config.toml
spec_augment = true
decoder_norm_position = "pre"
decoder_inner_norm = false
decoder_tie_embeddings = false
init = "xavier_uniform"
Rows from block 2 of the audio encoder of a small encoder-decoder audio transcriber, named by matrix and row number. Rows with one number belong to one channel. Each number is 500 + 50 x the weight over its row's rms, rounded and kept within 0 to 999. All counts start at 0. Numbers have three digits each.
After each channel's rows are labels from the 100 clips, of 14976, where the channel reaches its highest value: "responds to" is what is common among them. Only what is clearly more common there than usual is listed. The data: short made-up English sentences, spoken by a formant synthesiser in many voices. In brackets: how many of the 100, against the usual share in percent.
# convs1: first pointwise conv (encoder.blocks.2.convs.1.weight, 112x96x1), inputs 0-95
# convs3: second pointwise conv (encoder.blocks.2.convs.3.weight, 112x112x1, transposed), outputs 0-111

convs1.96:559524438478472425501488418469459527479532408456415461473563505528563446510468479559494526502504505459559507529409455575511512447465542499574434521457538533648421479473574542545472463437521508430451472566544475535414492503477487477482595381580505535507584502408496436451532513523583517465
convs3.96:538504532523535480436585509487482480464567519478511462398603493481607483541523503540442476456404503518519518515504476544538461505448430480489483520555509542438534518510512472476505505512402488562574508490543414595500484604569534548447551491517554565461497535424554448489544510485523507535582432529557443520561454639497492578511618373421
responds to: "every" (39 vs 14.4)

convs1.71:564495493557494475404520428548533547478470486511515616556524459473504415416535490523594469488556572463457493488428498459603487606455503489542514483499539547524450421457510509470530453504550482371566586497551529461480504483527511451497506400518497530570557562502508448521485541544526336466
convs3.71:489548532447554513513503531556541458405515549544503481493556508511504584595426449555525429418571505503511484499552475479649502435553454528434494417595488475413532426526465473538495520480393500539572474499466524569480556513556473493511511554497487469552500461443477428526477506588408410507520456505464475616511509616477507464402499526429
responds to: /d/ (93 vs 52.2); /aɪ/ (62 vs 35.2); "my" (36 vs 14.5)

convs1.20:565498518483494543481465550465509531501505494461450625453498459445525548534489415581374609505530472613486564588474467424388541602515504435501510539449527523425551486564489483526553510509448538439518471477503442432531495491489526464510534482501482540542541560536437559467503600386459441489
convs3.20:513483495467538625481491375547481485451465474483576561575517479555489534557516564503405480513542530474547482507464454444502532499469511502450439545459548536541507576502445540448440431516538478549548543502478525466543459484406464511568523442501457524559490460346622405551552531462470495521449438472482497448530502510498509463538639401591
responds to: /aɪ/ (84 vs 35.2); /m/ (69 vs 34.3); "my" (62 vs 14.5)

convs1.1:452584416463541516554522494527539460513446410455515533534546475405502501448483471537475533548456399467452555522517428462532538452550556477525440460436519444544478490456448506487590516463612589464502430550533570498528641419427504450501484505571481471431556536590514540521482508451589501547
convs3.1:413557520540488590513488542539504625519485513551422389456512513460454535484438454473510454545439561567448479481520536546510530467546552530471520524600547533501535518439524548422478493437485408528428495623415502542444486549439429511418501524507430441500544515415469522469478553483369516520473538554524574536491535494562623506471536503535
responds to: /s/ (100 vs 51.7); /ð/ (77 vs 44); "this" (67 vs 14)

convs1.106:542517502507425500475384489519537548516492511533521560513498456512580538513480417493426579487429491559406476469486462548401537557529547583602558503391453540605528518486474579563565529544458464601605383494475532508575524517503444486471478450552483540489492578490486422490494523520524516507
convs3.106:548492405517430480501466546571546543513439519563518493527493467439409458413538399494478489585420568510473503515617462443497490437432543498501457440469470453560551522557481502437474491553546572459467497401538623572506593440470542473515546517513508495567488481572533542476551428566502477538371512522462547487546478505506560433408529456513
responds to: /aɪ/ (100 vs 35.2); /m/ (86 vs 34.3); "my" (82 vs 14.5)

convs1.76:525509437567507459476509520494530463458459536543483555439492418555512533439557487507579524525521550491555503478577506489522526494523501492433602563603458526561593523574428493518439539607529493574480560422481500464424538636535568529493578552424503365497535436450455448496533499513483517544
convs3.76:596491497507557550561498477482466495580478502427450537542546477487410510540493525470589477503544436540594497482606540509508486649511516513510521474522493531537524425558506496620503420471423458514478483549544399431457561430541526605504458478441459561482433440535615411578486494473495488486516441482554488480407557490457490475466561468531
responds to: /k/ (78 vs 40.6); /tʃ/ (35 vs 14.5); clipping (28 vs 8)

convs1.46:483503477452505495494490489490528507510477440564390464465517554562436506514501551520557458440537421535544484478493586595437512430467493523485404463491519577523431389437483518637468533489512468482568402514450498517549511547555524461495324487554489525515434475557480512465585527466443439466
convs3.46:526515494510558472513461513423516490546475455479447446569503585513564604451481563505451574538468497501489517518431469549475528488472444512573530490459533573416513476454469417635571482542462535550414445581500544474533497456414523483539466595569586461562502471450549407499492432599564435485480470436491502435453458413514586497538533426493
responds to: /ð/ (86 vs 44); "this" (45 vs 14); "that" (34 vs 14)

convs1.3:485551466481536514530454525435442512567537424482462538579536472549456539508566485535523460495572496512542560582535461573477486496450534509411543552505478419479432460441513670520512512495501452471498550512544592498527449434421476522511499376398568509473624418521520500500521437457535458542
convs3.3:549596506499500507590505478540507554533443438404512529425500526496496460605536425498479521496476414500528521509497445427559470525486504494498534501516470639498461544547619462522442518551442528542504526463424471593569595456476520479566473456522519486480506509480520521487585607488581513402544445577485559529408586504519618568490493470496
responds to: /s/ (95 vs 51.7); clipping (26 vs 8)

convs1.5:563470487508477492498435469582477492497485557571512470582532434517581419531416504525427479510443507508447560534458478518409508534555611458458501477512509486567491555456531518582510452473476502638518480529451545605575473413475484499588547499527454567489515465552574586512527422411580462502
convs3.5:444542496399477524456550563495396533515459541505552447434475533423550450481480447504515459516544537567436515552602491519498487446514504507447499557499476490428560474491492584501564504477477536509438540488436504499510502550468480576590387459459507480533518542450665491371509470481440463483456488615475565478457572386493520516537488500599
responds to: /ə/ (81 vs 53.1); /d/ (79 vs 52.2); /b/ (68 vs 40.1); "the" (49 vs 14.8)

convs1.13:494457522541409523512473570526534494458505441500511458577460519520466496573624554536452440486535558422542480554520436583483364491501445589483454488451503534431453492500480531593502565603548510570575496507500525469457494440445476439536615587417551499454431550504434502514460527483474521496
convs3.13:516428400538448495511517523478445535494440506461554470484584441497522478468481592613413518493462472485464448555531431492395460489403433505562472497490408549523507615444388443528401600545528485497463461445453461479504481479538515526581533572522503551528524526485490553524529589525559421533468535465535482495536553449515627545488537454494
responds to: /d/ (90 vs 52.2); /æ/ (72 vs 35.7); voice: child-like voice (60 vs 24.8); "that" (43 vs 14)

convs1.48:579440508467549449505542542483436442558395487621496499478385467503493495495467510487559560478534611542510541506466541492446524461550521487504399573500452520478471464511487505367557456536545563534407623573548463585564468505508472492511380551551525477537484473581494504530514482532503494530
convs3.48:421480538509397548474526576581543465580568505519481507537519468493405501552544510557572568542550466490528504480483511543502546525554507484493518462495598490459491555454527468492540492465531504534478458568467455540483438513470430537484543499530446501493512455463456603484492529435588530408576503385495415319508473439453574613567502490566
responds to: /ɪ/ (95 vs 61.1); /h/ (82 vs 51.7); /z/ (73 vs 47.6); "his" (63 vs 15.1)

convs1.82:591577462481497482491542512489505585488517508496584541528455614447445476449532552529554499458554589556501468422468539490454473405458472506490405455456490539535529484510500550416541518484465506518501511375475551526486532493506508440498436525652459495508489535398394397491437480533515592484
convs3.82:452483491510500538484448442480497435463518535611404424412448594468490581537526517519534436349516467435513491467409527455571447541501468465563453552488492495434394482577458453467533538475509531465446455410470481488509512545569525502423570531574516460502494427520500538450507450504451544582500505499581491509539498470451464522522470541344
responds to: /ɛ/ (85 vs 47.5); voice: child-like voice (57 vs 24.8); "where" (39 vs 12.6); "was" (35 vs 12.6)

convs1.44:534414499473466552473441532511472488497489514592490591566435543520553425524553518546480501529395486417441550509474522500485520466554477540588550495510464491464572578558461513504523533490457558555479544474547449546503501521446537406514500509663548605573491482473550431502462597592515527588
convs3.44:370384487543446448494481495515440533517495471544503504487555538488489498431505448479451481471533463442480468473542483491488536525526422499492393567481437534452574393548498442477481533486466477489409622449496522484500457506545492405518562406543534464555468525388553511547477431468665567572492589498516590464479551502463509467482522535489
responds to: /ɝ/ (84 vs 48.5); /tʃ/ (70 vs 14.5); "picture" (29 vs 2.2)

convs1.27:542534522532510532426468392444519532523504471522444518468548422419492517555486490463577477494544559454544464500490469537586417488532413615467512493487517441481529488470412542534421538428550515472413454499421538523355505532469612461460572519437502516412490518601422493504541496538486494475
convs3.27:451534540436496557516569452460521483491507500553472481484485396540504549524514414511505528527446597468455533480383511492489510422507545492604436439492453484412486495550605507478475537470490410545519513485482525442513460518564475469498533492508484284512509562464496389486546482455425451518567478506473552561527462493443525499433553602573
responds to: /ə/ (81 vs 53.1); /b/ (68 vs 40.1)

convs1.18:556523550502487530538477529489503460506526523534487522529446559437421475475436460477622448506489444496486553530488541494544564465502482330559407529473462471492458482497467480487538502420403467480485439454454538508412490535493419485509491502470341348541525515479543478516591563453532476454
convs3.18:474543488485482554470460470537420519530462564570535516537539494517485433538498457464495436490527472465515474480516449521494477539446525516483452506410566517558513632452368471491535442457554549551556480546513556533515449524562486543515498582551484434485558526447486557448488572526550577482664566599470585485528510399524532385452557574533
responds to: clipping (42 vs 8)

convs1.40:536567472565478451447516465464479489485473473503537517470516474497537481514531483499530523525525427332503498600429484441500466559537523480442430581541449546509441509439409457516496512589459533441498565623506489443509447534443571427479521458468528458511537468670495582489447574469452506501
convs3.40:529477523410545427570506430509402426406496525476566503547536547553465593577432495478439473583489477563473495576385500504560431478518453521519515507526559463523497527456595573373413503539489424529440510536510495509444447434533484537494528581544596532488574510489480472504462525569510440455466522497468607523453529577461439523460464519516
responds to: thin (high-pass) (34 vs 11.7)

convs1.63:577528488494548560520518314458520526498535474453451490477473466477545488438450422549503503523543521487539500468487524529506401565509431517551510547461512574527556496520489515434522484558466443509533545427503464474522457358501501550489482373496445460521559560508382591612523468495517532432
convs3.63:463530435484459495541491492458470441469511559462510472450310493514453431509425514513561497477488520612556495500522593464498503463507572499472494470470488505477538455427522518450584495601477476477509600479501470489476496503498546344414536508496510489443482433546524497564561617555461462513435493527538532583515563436477533609521579484563
responds to: /k/ (91 vs 40.6); /b/ (66 vs 40.1)

convs1.78:582531476530483409503523506396484427521518546564487570484474514605513530607593611515406465406537450586555507473453482488549582454495464527541494492498397504528503532384497532454505425460449465504448526566561489506494569387455419448499470538482482512463465502482485506516477434495527516448
convs3.78:425510426479615454529442486517443483537551575477464461447589503537464524477423595541510417445455467441386543518501529557569555570515586490475450536457546428554491422431498429484369547551554507537507528513506489526505479411448582505516432491459497569616487559534469487487403478522421489462564527493482460444453519498495499464512487476459
responds to: /ə/ (94 vs 53.1); "a" (49 vs 13.6); "the" (36 vs 14.8)

convs1.94:553473567512521496517494544495502519457523539527469465542659527542478457529548458491532503489496529555592461485462522456466557443485479429501448491466541560573558494447428479514533468525511518530520575484553452555410540538619452565545601609574615480546558450540401526531535481494558578523
convs3.94:508545489516495489480508591526478489567543507457578611468462543431574585525444543510487579482548494441410490499539507505543595481530414561454398453531504533451501492446555505466445573550412475451496435427617519461479560429548486479546520490437474520470551531487577485473543583513446511516480497579533517549531497537470437559403620575515
responds to: /d/ (81 vs 52.2)

convs1.87:539552540587412502496450398484506475421468545522628526584473557500441447535503518546517468540405461488556508506517460637519502422475539471537489582502618628605510522602461477488451443460519485535464537486487494527515540501475555571559529485506507594460524518506497487520504494492533538429
convs3.87:434549535546514434534461546373498515515541561500488520516543501555478438521455499554528390486483516500517479574553478471459463418421551513420548493475486510502506414504482588498500455574528533486582463550508547506485482543473504572593565563482460581383474390586400454513496622504503442557510573515455565509466525433478546546492589511475
responds to: /aʊ/ (84 vs 22); /ɝ/ (82 vs 48.5); "our" (67 vs 14)

convs1.83:581543452547421413585479450512457531573461534523497523508495501496565466516440494583459589526516447507488545445528484520420554535484498572466507401550492553569493410517494496436510502566482504517490463409479562552574387413511511439488491503511552492439446487640569531554496520509542616498
convs3.83:575466463529345460468592545533531439455518487462559455486528519517471520537466474491523539507472503456521514484497540470549528400544455510513554505506429450573388421489422476514447439429444489387521538443524493460450565503575511581536606532436472459481539466494527467556495531491430491466607500472520560520571584497517453399529614482520
responds to: /d/ (81 vs 52.2); /aɪ/ (74 vs 35.2); "my" (50 vs 14.5)

convs1.0:602557522490507523432449470397427524458533486556507483476415453498414493491524538537495446494470500466482456433434637507452583471500462492515550522506586503490593469464505544525493528447512439468466507486473548439557530571520533591466408439580507427493457500462523426614400514505485545584
convs3.0:526501520490482473379484459616449482492422550486508440468550549519452569554542495430471592533454482488494451492429520457592480414470431504571566528469495478580475451508558469567475545449488477603588413479448487566568433510552514525510420486623533516458463511581401537467446495484527533533509507523553473543575484501554468521419425469540
responds to: /w/ (92 vs 39.8); /ɛ/ (75 vs 47.5); sentence kind: question (60 vs 25.1); "where" (55 vs 12.6)

convs1.103:463475562444534475487478486487504498468398449451407626554519521554464443432427613495476462530546502510569512477433486587534529445554536467483434515530500519515451525450521533500559553460504470516461586422592460536473458486484509526482578512510541489524530353516506606464519594613531484494
convs3.103:400544491557484541515471503519457493569542637485430619463416493474500476530567442571512447500416573452557473516505496443465540464500494471494465579513529568453592458531461475393467494526508539451452466522541432523575480392449534474451609510505522499558498496436456405517426518488445483443510490493491528553544624477573462500504471419503
responds to: /ə/ (85 vs 53.1); "the" (40 vs 14.8); "a" (31 vs 13.6)

convs1.35:503464504500600552560532454441516529419509437514548465391485528562482468434430445450488565588543497515491464539473540527469439552487474435523504506494573545469504456451502389540493439486598481504448455509430423470503495453471523370531422552544471572605527583489458518577515508419491543558
convs3.35:515553540577573469533528480561488531431423465535583427543545572437508523598483461438422495576463504543537473481425403559459515520533448543463502464528501509499512519536441385497490433378512536385474476464487500503474526553576551480442505584500552470449537493527541506561509467506467529526409571632544533434466487460497546580442520559531
responds to: "a" (31 vs 13.6)

convs1.99:537540529397469410601477516457509424466459529509504565446509494601470456484463574538421438384555439515483511475519496499625504455470456477463502506399430517499489509499517426421457518526533516427429599564419579527490509424567474520494530415442471529449528549509530444483526547513498543466
convs3.99:456477509470445465535491384540475469517524493506410399540531502416504496491436596583569518480549554492478494535469524487459491606529511510484521534508524526518475450395586563497432544488521470405476481433514479494513471430618473513531569579412519562509586527498458490538515499480480412415553539499506446495565630453502526480613426551488
responds to: /ə/ (91 vs 53.1); /ð/ (86 vs 44); "the" (71 vs 14.8)

convs1.111:558458527386468477460412461490516540519447488445465456465432585497531473485413408491437590460543541450552541403437437532570527473491471535488483441405503466435441576505564479558557471489583579443500379468501474519482393492568518536501505498530478483499490497424460483466451478448522584502
convs3.111:449439537436484395484511532473497436531480448473419486534554605486537400461589500496431472519531438469534498442547530488550568556473430471545542516467555513499536411483463540507516526440599552489529496451453548427482487494527495539510552566413461514581514432545484477597510534473416513458466583502483510585452587401492424514527466525367
responds to: /k/ (73 vs 40.6); /aɪ/ (60 vs 35.2); "my" (46 vs 14.5)

convs1.36:566452519493451440480555546530502547469527437530561416558434522549436501447586459490465441523442484283455405495532462483526567429476444448438545488554558485450555525483462559465465463518563518525560547533504450369485489491552552543547441493482461456470508479479547468460477481455527481486
convs3.36:524520432623483373503537552506507462501576481491493507597482489463511494519455348476476522530446503479504502546527458490548535403503575486502534486554577497504383506494531540460474546442483509534485520577449548472490485594402536455485447523610385577524543525477443534592533452501465506500517539522479523445508595506454473505611459507417
responds to: /aɪ/ (85 vs 35.2); /m/ (71 vs 34.3); "my" (61 vs 14.5); /j/ (25 vs 8.5)

convs1.85:538445576519458523618409501452541430448446559518481600553483547539584548473555533507442632408490547539490441507481571442555487465428476455486503445509479465599494557542494522493612491531499474572450422478551496595443485471518458507477408574477514512542445498518476437481517502543481552502
convs3.85:437502457545539481458498564438517541502535476535472448422527566491544474541491577567436478452503440421435510493422496497534451510425439465502594524525625440487403500526400423490600528508464441559496530419519459524450437476448529574559509457420564461526413590448558524442520477580537516510447428536502572523516502523515585441485445514480
responds to: /ʃ/ (46 vs 21.3)

convs1.52:533487465527488442562587505519488503463434468467503449523409483515460443552466530552480428474528570318543487459521496579484524459455432495498514448565552474456451488496552401499432475511566420551549481488463473551507523387584546399481472468615490466534530456506553478517521440519453457425
convs3.52:467528464585373368453527605525521442434537474422444475397557499449470505479518472465476537530502481523539544499554504503534491427515500491571474558465453564490407470562520502472459618655450505472487483482413489485552433576545551608540502503513543550494493508548478511552521475461501464517515491556539471464596525441482475490404548555496
responds to: /aɪ/ (65 vs 35.2); /aʊ/ (48 vs 22); "our" (43 vs 14); "my" (34 vs 14.5)

convs1.34:501523465423571471368456447450507516536473490480486531480490513476546511535570475550486541535681533520531564496539457547517434439477478504514621484527529525454559463521460446601491446467480511495457480552544459528410499443531549434495570512572650552456541460446510420465504444487527492495
convs3.34:469507492511461517538494511527381502529505499396395476513509466563511532456559434418465480478433576506416558550606463487490545468489525529544456481439470496520478422505525513533648525474382509511508521494528652557471458454437422487489423419562487508547510448500423475452551432481490452483561549498617493516468455464553493488530563480475
responds to: clipping (37 vs 8)

convs1.45:569548497508432523468456516585551422497588493586516516526481529476465441485563371380540578447435518555502443484486431486466465584519639547527567453523569456560478485509418512486431488480548506457472456476502400522469523508550486476498518571484482502566461448470399537530550518479455561540
convs3.45:467502480504487508518467403428523478491477585574370440588465401487485506471438485487554577555555519492610534521504561462605489493430501537533478513470503480529508399487469499501439447520567549512490535461416459428481491448533544427526518551491506571416487418514476509403549463458477554468574462458513514430566438475448380471486429455554
responds to: /ð/ (72 vs 44); reverberation (53 vs 25.7); "that" (39 vs 14)

convs1.50:543482608440552486429512513517386473472438452536497485445524497603460485459405573548476497422513364529529596489489508551545510570469427509491525486514522440502411499492416546479479547509489584506494492515454509479559512527522426450459556473422490470377466555532578470551470433532515423465
convs3.50:516559492511536577543497554550485451420600497500483520397521488554516466392402503406466492431434446456538501480498565573468509501571476483502611550417433498509450524439580418413466408504527556545514482509524512544522547517513471475513419411541477523398590449502475450536506427501552516402488528548460488480453497396491490464545543496527
responds to: /ð/ (95 vs 44); /s/ (79 vs 51.7); /k/ (67 vs 40.6); "this" (62 vs 14)

convs1.92:524533525528513522428517561437497431487507494425345567546531596498426431527521539474554400469546499542529449495482419456459479476475520485531460575514532545501535563414389499550523486499481523473537535457515548479489588422446490451537526534460604531443550454463541501494511632518459409532
convs3.92:457493463489500366504535484485479519496497482475604501519536481448542579474461402506582470418422545524418509473521395483449477529516468490554471539540526553566425458527476519462389401481481509459501553591409499496498524628522562543461527512450480499523467510540538592513448412378484600539470456500547572525497492494526458505485468564569
responds to: /aʊ/ (55 vs 22); "our" (50 vs 14); thin (high-pass) (40 vs 11.7); clipping (29 vs 8)

convs1.24:517533421449449573491452449616527499528544417408516484507567479600468581528448451566482513547556551533568502478497453418307491524538467481513485511493520551523607522506572467602426415543548524510585500521487490530462494510506461420493471468487542517557436469489487510527508454536482531509
convs3.24:567502555455459452469514578420466465438374563411430520523493448533512515468562550475389549458517521504514508507502483526529495366476555538559490460620575427481522472502480462567543436530431474505539450486506496523538454457455440506457444543561547492418510567423494434410556541438508499409537532523481578556452479538483518525502472453393
responds to: /ə/ (91 vs 53.1); /ð/ (81 vs 44); "the" (62 vs 14.8)

convs1.22:488504410545573605442501467572499488568392477515563594490531543498462465468507512403538489557422473435544540486499529478502488512554559537562501425558443513484493396561468518404431473512494625576577503520551472529480503555483601482488533537501464551570468573432534520529563556479480484542
convs3.22:454513501538498555536386590407496537442439550419462452537423601392486507577557505485468486496527515497509453525527462466420538573520458495484482456498544474436519430519482502560519478472493517564470519569480484451516518488480467362509446485550546479505479552513537514464511454518511451386532570521595510616412482505525579413476380439478
responds to: /ɛ/ (86 vs 47.5); "every" (43 vs 14.4); "is" (33 vs 13); "where" (32 vs 12.6)

convs1.89:570505472494460542436529600527481481519586486547518491461474440432414474494524473540456486488462473495529422453487517529382521511485439451543543511476428503540547475504457439515400515485466423486512440495600497547517530482553382393508470445525371519579490434468383581462514504487527550572
convs3.89:493456481577538470515448429496429555479438571443498507555550487546531455471533450476450562492503511459603498533454521564503516512440449511517492529581403492505487463623488505579543523519479507560567500561452530527573448550483529606536579616387473550595528462470536610551484440495444501519519536518515603512462551548598525534495532537559
responds to: /ð/ (69 vs 44)

convs1.47:515446517578533479512493497516525518468514374485487417478609458590456473508521480535465507479547642539556508477472502440532460501511522583505531463433557456489530550587487453412518544534412564490562511521628606507575483494460504529465485463538534542392533524554477520485391462527453456473
convs3.47:536460475512516376546613527561530552500487537454511569427567424504604434471506491537485517505529461627529486477437485413452431447516496508533515584501425480461493461497437584533523496430594596479555493524548538468499500407429508565507520552538491412408507499501467526496554527509480434493457529560608520455468471478461444443420517557538
responds to: /aʊ/ (44 vs 22); "every" (41 vs 14.4); "our" (36 vs 14)

convs1.101:601642476611475498467481438403491506494484561504457447446486564534456576501392554512450504540467502468538526465488550516528527576486406496530462527546511498543507502572552447431446432547515501577436523569513535503513510523466394519504459588515483481491531453548460477464602487477383473426
convs3.101:480475484526571451429459522437517584560430512452477496475516535483543572515570505408630445500495494507515494546567518427410563434478575513515446385431474556510435486473546440546520485548591536568450504433473452531500496497389543524508462428544487498566497553510483454496470449577496459426529458521481449514564569476520542496446413500365
responds to: "every" (53 vs 14.4)

convs1.74:515529510474402456414521509497549423486552522432467503463381562445471481592476566440431457442469484571538459548488445484600483543431547502530579552579540458499436520448579548453488543428494498461478424561516503504474522486542499444458563464447548448398508538484523466429435424405466494480
convs3.74:546460503538493585553444488502505498501498502488624435496518427506497491415425554519582527493395441445433546519459474491495417500478520456574546476557512438498509467653481492446519515370538449505585528488546433476498533508524460470484468455493529452448503466633510512547484430559560448541496507527506394538445391511479503453400454471501
responds to: "a" (31 vs 13.6)

convs1.60:487517513515526480420524493495496497551452622564570463509479510428486541486578552537495585484481531550513509486388524545489538541475520588506487460436518448548506538509479447399564520479442516535502418455675523499444486549609488557501455551530579456582488451445429555531475417535500557505
convs3.60:510516479577608508528589443450531427482485527548528489495484428482490545440463484549504444471524438417541493521430497495529569532455510490583468481541504484665548497606519543384524513438524473592496511543472489389490488535499481415509578554562519455442501455463487572428539442519593519499515434548406473390547525492460563502523500502512
responds to: sentence kind: request (30 vs 12.5); "me" (28 vs 6.1); mains hum (25 vs 9.9)

convs1.86:499560514548619527451551426480508487469498483418533529540624446566479507514508383475455417558358484480494406468454424431481479509558504546485454529440491551474505492530480466496462502468497515493464543425458430582496461490408425495459560488465544435517478432478445603542537435495544535499
convs3.86:504629499577530474433430647427421490553518488398454440470477474521548509439509539532525484495465453522546502524441501446480464464441462530483570429450545635527449566531460462477555506490512492478581506534485501591496388481457563581389494512458478502497494481455495524495423465535500451442459474453410443550521558442440491508539447560501
responds to: /ɛ/ (95 vs 47.5); number of words: 5 (83 vs 36.6); /v/ (76 vs 29.6); "very" (65 vs 4.5)

convs1.26:560553599473580497530567521409528493471499498344468428443495502515483490503517535522400491427616391566464496472481529438512475502490520427432479571568497509489544500536458610448454471497500504471552515481550518509464463500612566448438473489533437494459595493500499480476476455569413509450
convs3.26:560467490480580491533479440598491562419471449510502491585490554485532477501562458492522426512465475498494458491493466475422529494619506489522478535540436461524494530462556425419512494437462516488434514512591522493476488578531532536338415510499447592413441561536463567492473429542492475555536505558466399541504406463473533591497610559505
responds to: mains hum (32 vs 9.9)

convs1.91:574509530573467487556596362468492456457441539436566480453408549542533513476452453486551484495535524609499506504490477546480441487480541479457541549478419464471498475560501512491466554460444412360500509441539381525523482620504435462488466452510590534422454493470426482483490490451521455481
convs3.91:472559468470470519553525527502540450507507456515580520446506548419455460468551574475483463558505436591477504497572498486490546588551477475502471496495539462539428548514548513491453396546622559579439394541498582499490507460437441442540474520546565458450555392530570478438524463451529497473404499535531571375440442395474475470567491467512
responds to: /ɝ/ (98 vs 48.5); "our" (93 vs 14); /aʊ/ (93 vs 22)

convs1.102:568529444453466503520610489517471428427502434515404514460442481461563485435551470510513487523469454534509510521438476534534561474474489610510511515395490513528343457567556523518515542416395471551597556520498458558474562511515462513506443561409462518498544499478441481544473513470576609474
convs3.102:449505449573549511520534487554430608407632541482484488485424562457482538566516546527507543404518476526462535494598535563469473552495513481492528492497505477473491420611497429600510546498393493524477518544546564558515501542469546546499459344497557462487477564483666539533525453490520549525467524489519492566489450518554516492469558525537
responds to: /w/ (90 vs 39.8); "was" (36 vs 12.6); "where" (33 vs 12.6)

convs1.61:511437580454497506551528628492486559500473467544479556592453586489565561479533474492490592544437541487465484480515460561493571389487497490511557523540527487481465510515447555490503527502510532533485527507529566543513474491573435667501506600496533497498479487394499491433513521614450451631
convs3.61:429446485606481496462526590593475531484458463570481441535564462449530458462458429512502460448521448447487495479548521534497485405433397520507583492462536543535419566457554523499522549458495460585453525547535610620482520438523543562367608459571481572513482458437501544528500522482545546487462603474529528543488463481475513483519432524474
responds to: clipping (33 vs 8); mains hum (31 vs 9.9)

convs1.73:526395470528491493585470450516480527442420339526540482552465493520532537576413531553530402485509506497517531550534476539627501499452558506514522462408564474491420451460538487548487560456507454497535567551475543509517555383571530480490505471505487496512559522514604432445612504514513551538
convs3.73:476423483482541490496409594512517421469484413525476503422461476508580429575550508392505558553558460479423503510490422547536568499482532507491461468456513567485498496319451496558548469432532518434456541460570567557573557544446544566513529462579493501455475405550504488486538435565582465480464513514509569444444514483511420495512547467481
responds to: /z/ (84 vs 47.6); /k/ (80 vs 40.6); "his" (69 vs 15.1)

convs1.41:513759549434574484451463600476433467507460516546465471473505534541491535525538509509476490603517504547511553450461400449589524514413460514464376484555497485495472522506438525405503483515485517519476452522505452516469572481494526505499470524562526491472508475451488480522493518413463496579
convs3.41:464472427564451457604464500495523497444499503480499463529536498483473499532477491453498522495457481494488399376562462545459500595509582559497492499574542415425465521547523437487577488469578483504523558476384341593474506556540485496590479555546418558524533448447482477501478464505473531547474482458457463508458555471432588626458484476443
responds to: /z/ (99 vs 47.6); /h/ (82 vs 51.7); "his" (79 vs 15.1)

convs1.33:527496473495455563538415541527545511539461521494496382484570465414393497573490443502500423532478537386586575399458560509404469534468511471434420466609494494510468490614530439519520488430482526468489344466476557473482470500512566465492485489500531486517509463505518467531481567570507519525
convs3.33:578483542519433402447459459540552514477586438542534460460603555441478431542474578523489477469383440511510535502376501494482515477478547505501535571489481486506484504527464522523599502438460486469464538436625489424541551583470512514455486488476501565494471452427512434517501603507601552593516529500515462478514392454444535525409488452433
responds to: /ɝ/ (77 vs 48.5); "the" (37 vs 14.8); /ʌ/ (36 vs 14.2); "under" (25 vs 3.1)

convs1.6:475562470533504556421474425560460487475520461556577459471413455475471509540456414512425535510438509525599469534541533446419570522538445555586420526606495426417567503544505549496500486409543499508542532473509571548478532522480410517475490506470523507499465463562600432382423484479444477470
convs3.6:504528545400533596478526492473472496531543564424541513511548533510486543496542520501389402458461547583547499460469537530420462458550527481533507453551487605564497482445468394496578392548429527459564580506434514488514426482527456489536520468360547565465491560432535488550478549531486488472449538550445493556541502473460572565580581547505
responds to: /w/ (84 vs 39.8); /ɛ/ (81 vs 47.5); "was" (74 vs 12.6); sentence kind: question (63 vs 25.1)

convs1.110:546618498553444450542445515565559481481546547427419480389499475536367553574497547536427545444494575455396572550428461506500452503507499453511423453510501501568508555514564466568487573443474468449498554514503518461524514508448492561540485572570554434563511437542490510465561456547537466478
convs3.110:486559477475523440430489486533523458531611524490460633465393546463548606575564546530552495546406480412489492512426536525544464526436496513518539554438524371576568523522517473460497539565503445582471474462483494480494522463614563546560448503472431568527544586517462496496489483473441538495600421518506546499472483499532429567534471535535
responds to: /z/ (74 vs 47.6); voice: child-like voice (55 vs 24.8); "please" (27 vs 6.5)

convs1.68:551543475457552618550443446465540515482561510473536541468541461431483480530568568558627479553483539515450472465577484561479487588455474499415544530486513425534632504499505474429439500422480543479459531499507463563628530487438501503508541472401480536542406450546430536471517471464433485469
convs3.68:524438512451511567502403536454521576526469547498522478580530497534465604494472604534508430608541456546470498552423529498409465520407525480527503480546401504422484540442534556514431446499555481476591520562504581501525508515508512570588531498513492444546539499551484649523546440408481476446488512519493531490432429436431479455594478475467
responds to: /aʊ/ (93 vs 22); /ɝ/ (88 vs 48.5); "our" (74 vs 14); voice: low voice (52 vs 24.9)

convs1.32:491278449496584529600556511481484507454478486512462533512458511487462494511448465483534554502535473467503513463516426490411432445462536438470470478511488438425431466536534373578458484569476479491501558482490565575431451434452467457459568476459529419483580557520518518441510556519490513476
convs3.32:473580506557494469455598448421483499491494519521527376556528570471502494418450471467603478532542531433471476539542526496459496488513558471479462487487501567564578523530480539419552435572459514447513532598600558512513506566557556458416526490476585557510568418530418553542469432507510465448507514475467586501567456452455480473352470545506
responds to: /z/ (100 vs 47.6); "his" (42 vs 15.1); "is" (36 vs 13); "please" (26 vs 6.5)

convs1.30:544469495572522528410524501535493509477453490448450683466524431520479482465504448430485423497567571547501621399538495483625512484519470517495559508583508549504512527501480472457454443501561419494534472465529576521449568423504503510530501439432453538543499625482496511492494467438529411509
convs3.30:610498517481471495427509475549527464503519494477461412396565494469525510485617498461523577479493575475367514522477458604540504499521601509567550466418478529596527500435521459481579540472539493460548481463440439455483574359533512537461540511484510561516518493427470532509490499495485519461456446429472542419523486386509462492596513409527
responds to: clipping (31 vs 8); white noise (26 vs 10.1)

convs1.84:476543516486494592465495502536540511445529473497447458490446543504510532474476568584456494507568490475447537556548501474502432484539512610512523467528551557457476516618492532469445509443501507524426554441554407528582531420591471488475549523567602651448515455540526456464514489564377415505
convs3.84:490498395447464458492411532474470425490478526529542476506558542462384508568464466480526481551521507507491507441557532511499487528533585479514566560576559475516624559470560546418440544579383484451446422540549547515484501551536534465507400506511472573467495501552488469409503501465480476417480392626458465550573510531529580499479479571474
responds to: "every" (45 vs 14.4); clipping (38 vs 8)